config = dict(
    dataset='short made-up English sentences, spoken by a formant synthesiser in many voices',
    time_shift_ms=50,
    input='mfcc',
    targets=['sentence kind', 'intonation'],
    norm='layernorm',
    width=256,
    loss='cross_entropy',
    residual_init='scaled_by_depth',
    optimizer='cautious_adamw',
    batch_size=64,
    warmup_steps=2000,
    weight_decay=0.3,
)
Rows from block 4 of a small sound classifier, named by matrix and row number. Rows with one number belong to one neuron. Each number is 200 + 30 x the weight over its row's rms, rounded and kept within 0 to 999. All counts start at 0.
After each neuron's rows are labels from the 100 clips, of 14976, where the neuron reaches its largest size: "loudest" is the band of the loudest frequency at the time of the peak. Only what is clearly more common there than usual is listed. The data: short made-up English sentences, spoken by a formant synthesiser in many voices. In brackets: how many of the 100.
# u: gMLP up (value half) (model.blocks.4.mixer.u.weight, 512x256), inputs 224-255
# v: gMLP up (gate half) (model.blocks.4.mixer.v.weight, 512x256), inputs 224-255
# out: gMLP down (model.blocks.4.mixer.out.weight, 256x512, transposed), outputs 224-255

u.390,191,230,160,100,214,194,238,215,194,233,197,246,222,199,161,202,193,181,190,181,192,196,201,227,205,206,209,219,168,196,214,148
v.390,182,161,206,169,234,211,215,247,198,199,191,186,185,256,193,201,167,119,182,206,214,241,218,212,190,186,284,182,177,217,194,188
out.390,245,195,223,171,257,238,153,196,214,205,246,172,209,189,215,186,232,242,157,151,163,187,179,221,186,204,192,181,201,213,200,168
loudest: 2000 to 4000 Hz (35)

u.90,223,259,193,203,195,157,219,172,237,267,213,210,180,186,131,246,208,169,192,207,237,164,221,269,202,241,166,197,239,180,253,175
v.90,193,165,248,198,174,207,172,266,226,215,231,173,201,227,236,228,175,173,170,199,172,224,235,171,195,176,261,204,181,201,201,176
out.90,198,211,216,226,146,221,251,175,136,135,157,164,179,220,148,228,213,168,170,202,243,244,186,215,195,258,199,235,230,238,191,188
loudest: 4000 to 8000 Hz (53)

u.426,210,214,180,188,195,210,237,195,202,206,232,200,182,173,149,218,171,180,199,222,209,233,211,212,207,202,179,177,179,229,242,184
v.426,182,177,219,166,278,214,227,207,176,187,157,238,212,247,181,197,162,142,202,220,204,237,231,247,197,203,264,159,165,219,198,191
out.426,155,212,107,212,194,173,246,209,153,207,139,190,186,134,161,204,193,139,190,226,222,258,196,158,223,217,214,233,200,203,208,209
loudest: 1000 to 2000 Hz (43)

u.270,194,233,156,104,215,193,238,218,197,231,200,238,224,200,164,198,195,188,194,182,195,191,200,225,207,203,208,212,160,198,215,153
v.270,193,170,211,176,246,229,227,225,164,186,136,192,211,242,173,186,158,125,213,213,225,237,202,220,191,223,267,162,191,222,198,183
out.270,242,206,208,168,244,255,156,207,208,208,238,158,200,186,224,186,238,233,167,160,181,180,185,203,181,204,167,183,202,211,189,142
loudest: 2000 to 4000 Hz (38)

u.150,241,252,164,194,167,200,212,197,244,250,210,194,188,153,121,216,209,155,210,223,247,168,195,197,175,241,176,203,231,188,199,156
v.150,170,155,196,178,205,212,189,280,184,207,220,206,205,206,221,234,162,200,216,202,167,229,224,177,218,167,282,249,138,206,229,203
out.150,233,183,266,185,177,252,172,263,216,202,248,156,226,243,202,209,140,236,253,225,193,187,218,176,218,186,205,201,170,232,189,212
loudest: 4000 to 8000 Hz (76)

u.245,235,198,211,189,259,206,247,195,249,240,232,209,197,207,155,224,194,174,177,163,219,161,201,228,194,236,224,183,210,213,230,153
v.245,208,158,234,207,257,226,196,179,175,179,164,178,175,236,187,164,198,170,145,193,205,248,186,253,190,255,244,147,232,207,177,148
out.245,191,209,130,201,172,199,236,203,142,176,162,139,203,139,159,201,200,200,171,210,204,243,179,194,239,239,215,197,178,189,175,207
loudest: 1000 to 2000 Hz (34)

u.498,234,225,185,186,224,201,201,171,178,258,217,245,230,221,204,174,159,210,227,231,145,189,222,189,208,169,168,210,139,184,244,161
v.498,171,177,230,158,235,218,228,253,171,204,159,167,195,237,202,185,189,139,157,207,198,251,234,231,202,208,264,178,199,219,202,139
out.498,248,201,264,170,155,215,175,187,177,171,215,207,220,263,228,195,200,257,195,232,177,164,170,199,207,211,161,180,166,218,192,238
loudest: 250 to 500 Hz (79)

u.268,212,205,152,160,197,178,205,158,211,225,197,286,198,185,193,190,204,209,187,163,186,219,203,275,178,214,215,187,201,193,249,178
v.268,193,207,212,234,281,219,223,195,143,196,197,249,177,215,148,188,201,202,127,208,167,210,198,239,207,263,214,197,225,210,218,193
out.268,221,231,199,207,200,135,138,163,218,215,235,223,213,225,232,222,248,251,211,194,150,166,226,234,231,181,203,205,208,182,246,222
loudest: 4000 to 8000 Hz (36)

u.266,202,203,145,199,185,212,168,143,178,190,160,231,204,169,217,161,245,258,158,162,150,233,191,213,238,183,176,152,242,186,210,199
v.266,223,191,218,234,225,226,180,142,179,205,183,190,157,237,176,181,292,196,146,171,185,139,221,218,186,194,196,200,258,222,255,234
out.266,202,211,209,234,205,183,200,188,187,166,193,221,193,213,150,168,203,191,183,204,191,266,230,202,235,228,250,173,209,161,233,223
loudest: 250 to 500 Hz (50)

u.432,219,207,176,189,270,203,192,157,192,246,179,222,218,179,207,165,242,172,213,174,177,193,206,219,243,267,192,184,204,199,219,205
v.432,203,185,207,139,272,192,216,226,172,201,172,195,200,221,189,184,164,115,191,202,212,225,217,223,210,242,240,200,163,186,206,156
out.432,246,178,192,164,194,235,203,202,270,234,198,141,193,181,228,164,255,205,186,128,211,189,263,135,188,186,215,184,231,122,200,182
loudest: 500 to 1000 Hz (51)

u.203,219,239,172,150,209,207,238,163,200,249,197,244,196,226,171,185,197,160,203,197,184,177,240,219,181,195,172,209,194,201,253,153
v.203,214,189,214,177,174,181,227,222,150,217,199,229,186,191,200,234,135,175,170,183,168,239,175,197,246,237,200,274,192,189,215,166
out.203,259,206,218,199,224,183,219,233,194,201,202,186,191,239,272,217,175,207,222,211,253,187,195,224,214,185,141,196,163,229,194,176
loudest: 250 to 500 Hz (67)

u.250,194,227,147,90,211,204,225,194,195,237,175,239,217,206,173,192,205,167,195,190,199,218,225,231,194,197,216,195,162,197,241,161
v.250,213,192,211,172,151,199,167,220,207,223,220,215,194,193,210,211,179,233,171,186,167,213,169,204,217,236,204,231,191,187,224,172
out.250,259,251,210,142,210,211,215,209,190,236,189,213,214,190,228,215,173,185,231,228,209,156,193,241,201,219,154,198,139,260,201,170
loudest: 2000 to 4000 Hz (28)

u.448,147,199,207,194,211,166,171,202,136,226,109,237,208,162,222,239,226,216,196,221,170,180,189,222,241,247,220,215,190,202,189,209
v.448,211,233,237,196,163,216,204,218,233,241,221,178,220,189,192,240,178,209,238,208,208,166,248,172,185,183,178,234,210,191,213,181
out.448,175,182,244,218,242,203,215,241,196,184,231,199,201,244,172,229,179,195,227,210,210,232,244,154,250,176,254,229,185,191,172,178
loudest: 500 to 1000 Hz (51); 250 to 500 Hz (45)

u.437,219,234,190,136,206,208,219,157,205,236,208,230,213,241,164,196,205,170,202,188,191,167,241,229,191,201,188,214,180,203,246,154
v.437,210,170,209,179,177,175,189,244,176,211,223,216,215,204,187,217,159,233,183,192,169,207,183,184,235,258,224,245,191,184,200,199
out.437,212,227,215,148,237,204,230,201,187,218,201,215,195,241,266,225,184,191,228,227,262,213,187,224,209,194,138,170,176,209,196,155
loudest: 250 to 500 Hz (67)

u.120,249,225,178,154,173,235,190,143,163,196,137,213,216,212,177,160,220,228,186,208,183,239,192,227,235,239,174,130,230,189,237,173
v.120,226,198,222,200,213,233,180,139,179,188,128,256,195,201,172,156,254,242,191,185,149,195,172,233,183,250,146,159,262,211,212,213
out.120,163,194,167,241,183,147,200,193,176,177,181,239,185,164,147,201,216,188,215,212,207,251,230,187,251,218,248,224,222,152,221,252
loudest: 4000 to 8000 Hz (32)

u.260,184,191,180,152,223,206,235,227,212,220,198,231,222,218,136,211,192,167,170,188,184,201,223,247,196,198,269,204,157,215,203,139
v.260,189,185,228,140,274,175,232,254,186,213,174,189,202,234,211,169,194,145,159,200,187,218,254,251,229,250,259,192,188,180,218,132
out.260,215,218,190,174,159,202,242,247,178,184,207,209,188,213,183,234,134,176,212,257,174,190,199,212,202,230,184,202,128,179,177,200
loudest: 1000 to 2000 Hz (28)

u.83,254,199,207,191,225,228,217,224,208,182,234,203,183,239,169,210,206,225,191,142,231,186,170,231,195,253,201,212,160,215,190,155
v.83,229,222,156,174,193,188,223,196,195,231,216,206,207,204,237,237,194,206,186,190,162,125,182,229,228,181,206,230,206,183,176,169
out.83,222,214,173,184,151,172,218,198,128,224,185,173,249,143,192,189,161,218,213,217,216,223,220,214,238,235,184,185,202,164,156,181
loudest: 1000 to 2000 Hz (34)

u.257,220,211,205,174,204,202,270,212,202,250,207,212,193,186,146,243,136,202,217,224,201,180,224,250,190,240,180,201,173,198,251,143
v.257,160,185,165,214,208,199,157,150,170,164,210,255,197,175,167,175,219,264,191,209,156,175,201,200,210,197,217,190,217,169,200,250
out.257,221,137,246,190,196,241,163,188,236,193,255,150,184,233,251,197,230,284,178,171,199,174,178,156,173,152,179,176,226,213,159,210
loudest: 1000 to 2000 Hz (27)

u.421,183,235,185,133,221,194,244,205,188,240,176,215,219,234,165,174,180,145,213,200,196,205,255,214,203,214,205,190,169,181,213,151
v.421,203,205,176,171,185,171,213,210,185,205,189,237,181,171,180,224,183,241,208,188,183,177,176,213,235,191,190,218,147,188,198,200
out.421,148,171,185,166,210,237,226,241,168,238,163,198,171,193,221,235,205,233,184,218,158,169,172,203,148,220,168,197,229,227,151,163
loudest: 250 to 500 Hz (63)